config.toml
encoder_arch = "res2net"
model = "image captioner"
dataset = "dead-leaves pictures: piles of overlapping shapes"
train_examples = 36250
image_size = 64
crop_scale_min = 1
horizontal_flip = true
translate = 0.12
color_jitter = 0.2
tokenizer = "word"
vocab_size = 39
encoder_norm = "batchnorm"
encoder_activation = "relu"
encoder_depths = [5, 5, 5]
encoder_kernel_size = 3
encoder_stem = "single"
encoder_widths = [128, 192, 288]
fusion = "cross_attention"
decoder_width = 256
decoder_layers = 7
decoder_norm = "layernorm"
decoder_norm_position = "pre"
decoder_activation = "gelu"
decoder_mlp_ratio = 2
decoder_head_dim = 64
decoder_fused_qkv = true
decoder_bias = "all"
decoder_qk_norm = false
decoder_layer_scale_init = 0.1
decoder_parallel_block = false
decoder_inner_norm = false
decoder_positions = "sincos"
decoder_cross_attention_every = 2
decoder_tie_embeddings = false
init = "kaiming_normal"
residual_init = "none"
optimizer = "soap"
beta2 = 0.95
lr = 0.002
beta1 = 0.9
shampoo_beta = 0.95
eps = 1e-08
precondition_frequency = 16
max_precond_dim = 1024
one_sided = false
adamw_lr_other_params = 0.00078
l1_shrink = 0.003
steps = 3500
batch_size = 48
epochs = 4.6
lr_schedule = "cosine"
final_lr_fraction = 0
warmup_steps = 100
weight_decay = 0.4
adamw_weight_decay_other_params = 0.01
Rows from block 10 of the image encoder of a small image captioner, named by matrix and row number. Each number is 500 + 50 x the weight over its row's rms, rounded and kept within 0 to 999. All counts start at 0. Numbers have three digits each.
After each channel's rows are labels from the 100 images, of 14976, where the channel reaches its highest value: "strongest on" is what is common among them. Only what is clearly more common there than usual is listed. The data: dead-leaves pictures: piles of overlapping shapes.
# c30: last pointwise conv (encoder.blocks.10.c3.0.weight, 288x288x1x1), inputs 174-231

c30.118:496461481442540512589492509450570441522493532583551567491499444496498517478581440501515466483407369390409497479425450488450446453499579519549459533553559543379491470479498414
strongest on: circle

c30.171:578513476528446576630521490470453435524504510436481484427480469481434444509460453413477405315476520472421435506565569367445513520459484558559477494518485564532449390469480469
strongest on: flower

c30.257:560468533581501470553413511432492493440509552529482462581485539515498462557487467430509464533463452478510480432537535513527433555442382490589498491559496579451475461500453502
strongest on: large pieces

c30.121:548514522588512415483502426513466428482473482537530450486543544504557606485454589507538509513461470535389457471451499551532474452429456629436406532487539454485536527485579499
strongest on: mixed sizes; ring; gear

c30.228:493506478457524533492375546509467526471467386510425513560578487445517571415434485521481441516446522465474586520525454564557480487420429541463493566513497570523485479428562535
strongest on: large pieces; circle

c30.112:538436538527443521495512459540505462506461530529512547543447474460463522516393431548500607526463499608489534572612533613564513517496425466571412510489555540572527439466572567
strongest on: large pieces; bar

c30.14:488494444513443502460470518371520540557462447557495478601451502531491519471504492499504437471502497544483531499524483502433476464626546519394507499595533497497524496448451488
strongest on: large pieces; circle

c30.182:470550522490478512437550545481512486483508539522502438455504470489552534489457430563494442434509419514549538537533490504553429486461589478516390514554573588506496498582504643
strongest on: mixed sizes

c30.6:539479469540484440504483479511538530555481495434491454501516465521584466469493480409560433415517449560475494518499400475548526589487422584511507603552576461639478477476592516
strongest on: large pieces; flower; vivid

c30.178:545484476449474556585500527504386418522483460480440535459399533414427512450496406452520497454418505480481487532595531495463498463472549535450562517494582468423507467489580489
strongest on: large pieces; vivid; ellipse

c30.4:462472507551494466578480488502532437454527548547428554550463523521564452486475491477493488641533515359517441455539652441625398461474523445433502554517464501477498521511495610
strongest on: large pieces

c30.217:529472474494483538505492380542460512384511536482433482492536547568565494593521457431494574550461473534400506563504476456537447529465580526489542496493502374551588541569493513
strongest on: large pieces; ring; circle

c30.168:454521472593481530554521469487551491498489485626514544535525458563478451475432506549478503526493490525503505427526482435517514495603514463565511560627426470440496448461368410
strongest on: large pieces; circle

c30.82:492536530443467458528459492563494480492531598465611502505460466574481569542463392627507510532414527421486485469528503501539491514542459427502611552481521499547477487435504499
strongest on: large pieces; circle; drop

c30.126:537594493504511499466456470555502495566519556466488547496474465478539558411486510417488531502479590512470463589474486425408446499422527526500568467509441483494545512500456508
strongest on: large pieces; ellipse

c30.3:523482395407512483482414516446522527508470586385543391493408537415479521502503475462493531537414535530514488516476449502427503539521555622594437554453557436467590502483554518
strongest on: large pieces; circle

c30.130:519521451490499468583511511506422494503430557461610465541474432477470481472563431557395510488457475511478370460399336540577449442431558578523407503519449468491516461368505491
strongest on: mixed sizes

c30.136:536441476514471513509540373480555601507514430569499483552473549496511519556464481556499533472507594643455515556532494483519558441448437499502455508448441428531520437662531510
strongest on: large pieces

c30.156:501578456556483512497461498579451460576525532588486417478522510604492526489372448488510586432457469410506543484483636524436581528490501497496535548570490580461485459542478530
strongest on: large pieces; shaded; circle

c30.47:503508458581444447544495515523580521505424480502561543532440486565466645492513444513458549573463503476520383530424499486479525483469432439515528429434576551475539408484468505
strongest on: large pieces; square

c30.222:519504452512491559488466498514570436492433401512519565387493482542457487479392494484512533436406529523447514525507473434490491428486565557454466405450439544480558534449426479
strongest on: large pieces; ring; circle

c30.202:484401464538408525514409450506485589658459498551526530478447551412690547546550577498493514471450389501476515425521559531482404535566494456521471492482496518444488546522489533
strongest on: large pieces; flower

c30.173:590558546497533551507354506485437419497436492524501455471538452428403385529488509518416475532511480451590520501437553549495611537539491468473492587535541446510444507547554560
strongest on: large pieces

c30.134:454506552440388496478499480494567414502475473548606509480466554535520460544517440552534462548516538484458427437518557502508468429529538426513485422472537490484523484451487374
strongest on: large pieces; circle

c30.109:548510530481504434565528575516460533487477492492629615516561559606584492476564549444472451509518485480467567542550471543451472462437433452420557471433550527509535540448444413
strongest on: large pieces; ring; circle

c30.227:472594486408442387400436398459518508444579542542438610565499527544453461465565495520500504480462523495587464515535516503416518477467457544501486499559467470446463419391516568
strongest on: large pieces

c30.43:465504422515541499547495527444528560478512518562595517394610555522470546443546457444553502551482525524481480525533481396545517512512502502508508438433507471467581576406570500
strongest on: large pieces; ellipse

c30.22:527407428485495504420464544512582486512552444559495396413484507456523684481501526505447540522537495498558437522562529497502498426451447408518546494480526427408537486482535479
strongest on: large pieces

c30.67:541499488511634505418425479516510519456534589518511531527374510509467516536487553481484498514518518523449461600575440476533538536502561564391442589483518567500472514500457542
strongest on: large pieces; ring; circle

c30.167:465491486537506481431541518480548482492508577489523586497463622520589481483495420500470496460490524512475553414396514413481477595517564572378530454396569513494480499453529561
strongest on: large pieces; circle; hexagon

c30.223:474490559508495564589542558515517447455534429431421498355479497442508540518562522489433516470535396496519521467520582390550481537439499510510480512487427459560539436496430524
strongest on: large pieces; vivid; triangle

c30.149:467453521535466511562483556557547481579410534447471442455373493455535511483543460560496573532563432572505346540563616502481498504508526436439462496504582464491545560499570479
strongest on: large pieces; vivid

c30.179:544498500531478561513571477447430533507486456395561465466414645390476514522377459463590471504467426562511502435534431553456524489464547519491399505401454550519567475514510500
strongest on: large pieces; circle; ring

c30.214:491540569555494510568463483443455496500433505533492502460477534619463581508534479629437431533436402495480514566488478513479463596373491423409406510504478622503503568512536468
strongest on: large pieces; circle

c30.250:508590517435539425502499512544541543514504507446538487611553474580456549496560499540532440518503521465512470538474566474519562534524394517512527584424500535434591460544405471
strongest on: large pieces; circle; ring

c30.24:644552576544591438657539496456584421496498511463544507551434515489553568520559512499452514548580475413559523487416587464467417489485453478423548562416536535455481528528528542
strongest on: large pieces

c30.49:603420521484536532471519455516535479515492446532582535521466529545485476549498588430434519346477453432515490591555425530461471496507462508564527533544488545443420542500492564
strongest on: mixed sizes

c30.175:526481592500510537474608536506490496535619355460547445470493430557517510505417489581468537505564527575596471422622494445520546510428470584611584473445536508499528493610529543
strongest on: large pieces; ellipse

c30.55:467436472593606504476492527502464603575541488593566499567587450541475468461477535516470553527491577469494471506462485511539503484446483433489466504515473485565413447412449533
strongest on: large pieces; ellipse

c30.165:535547506488498506458551551490419574527482566477532536541521528524465463535465444472443530396528541503469470496502363485533491455519482525528589545502519497524525535527552450
strongest on: large pieces; star

c30.32:494480397497452396484482521485555437495488496471433499502540564424467532481532471531463523520544530499512481479577429421425477533595515512469472462460504495524624483504553461
strongest on: large pieces; ring; circle

c30.99:457542541474484510448579551416435461484456536500534508530455491526504572499505473527488551557532557521510502529505569514544516478620478507578503462533603537556388483591452441
strongest on: circle

c30.211:469490556509469499460478534599431491517436464490399496601551562443441608395504556564514463515553474509597504469476498465532408576650592519508555501500406458425433550492518510
strongest on: large pieces; circle

c30.88:557552486508461507421499562491493551503556526536399499492442590492464479471515513625481474402447548469431427545509482461537537540469530506524526542528567488502475561521422479
strongest on: large pieces; circle

c30.184:545492486459555491549534546514499606578493625577446500545524519515390534506507573470492582460483527440578493469512456461541488579536527508446481571554494491442486483564694541
strongest on: large pieces

c30.260:463509501490483620527478490443486453464441520514457464482507515439515454530484510474461538577485484471492501481465545507517487436450490434548523612505520548502443401452425477
strongest on: large pieces; star

c30.176:515474542499545599471448480438471560442505506460515500505477633467483544530488600542548567559435562468528519574521473467517572540549483584456540447564523569480481447391493563
strongest on: large pieces; circle

c30.137:460519515445541441477506432506421497408480492425452547445472469439478510497546556455415537510559475505550572457450445517410436469537463483438510517522485487471389523485506483
strongest on: large pieces; circle

c30.72:458525522498527565563457550509485516516433588401424569382518465410542518653410501440543541486476505489486506480551562550539529505491479430501432449495437556492496530536416451
strongest on: flower

c30.29:528426511479539520497521505492462504511510433508488478328500515494534543545499513576455466438491475543462569449409469467479513533494388525438595481487498483492574519523438502
strongest on: large pieces

c30.13:596502496510432544531532495575545394481650501465528445492591410481515558487489496530496632494482424427469430497505471415454513499488535499495494511480611513510456501489478450
strongest on: large pieces

c30.120:488512460541445456498476484452515498554591524504478483470497516556550504521570561449546476520404456483488487488484428661517450498456464457497480434481494587526454514510517457
strongest on: large pieces

c30.115:507497450578521396490499433496492467481533518554506547567521439480425535593602577577522499506519400534406499453422485554418488459455555619483510461465570522527456492524539471
strongest on: vivid; flower

c30.111:545611504518390469540464491453513373451630459495521468540570509435510534606500384443447502554539482516595537510534407504519440476483496438509503558469505535579486504499441627
strongest on: large pieces; ring

c30.125:486520524573466459467378514489551431455464428593445520503526441462563549506413552520450407613540534421444551472351493490401574537506473515501582530522462545518541507576532557
strongest on: large pieces

c30.44:540578557391454505511467512473501491545565414479507519472516418415455627428459544488464615471506478534498441480529481464512549526447474456394478543551592531546425517554417464
strongest on: large pieces; ring

c30.166:455557496510489495531592526544548480524483464406507480498488484523500487426494502440458581549491489539539596412563504516575453408490481502523489545483526546481516491484531513
strongest on: mixed sizes; vivid

c30.266:492469434595594514420429551467511500428614512638492513433482467505509425429490505422530479626550486578436544406490519474459430416509513515506526547564502525452526501418493583
strongest on: large pieces; vivid

c30.83:529517450499632531453504423467483587515503467426543386454503524525436536530574593457511469531516568492533428513491489595459507538524555460465386524500450497510515546440453544
strongest on: large pieces; triangle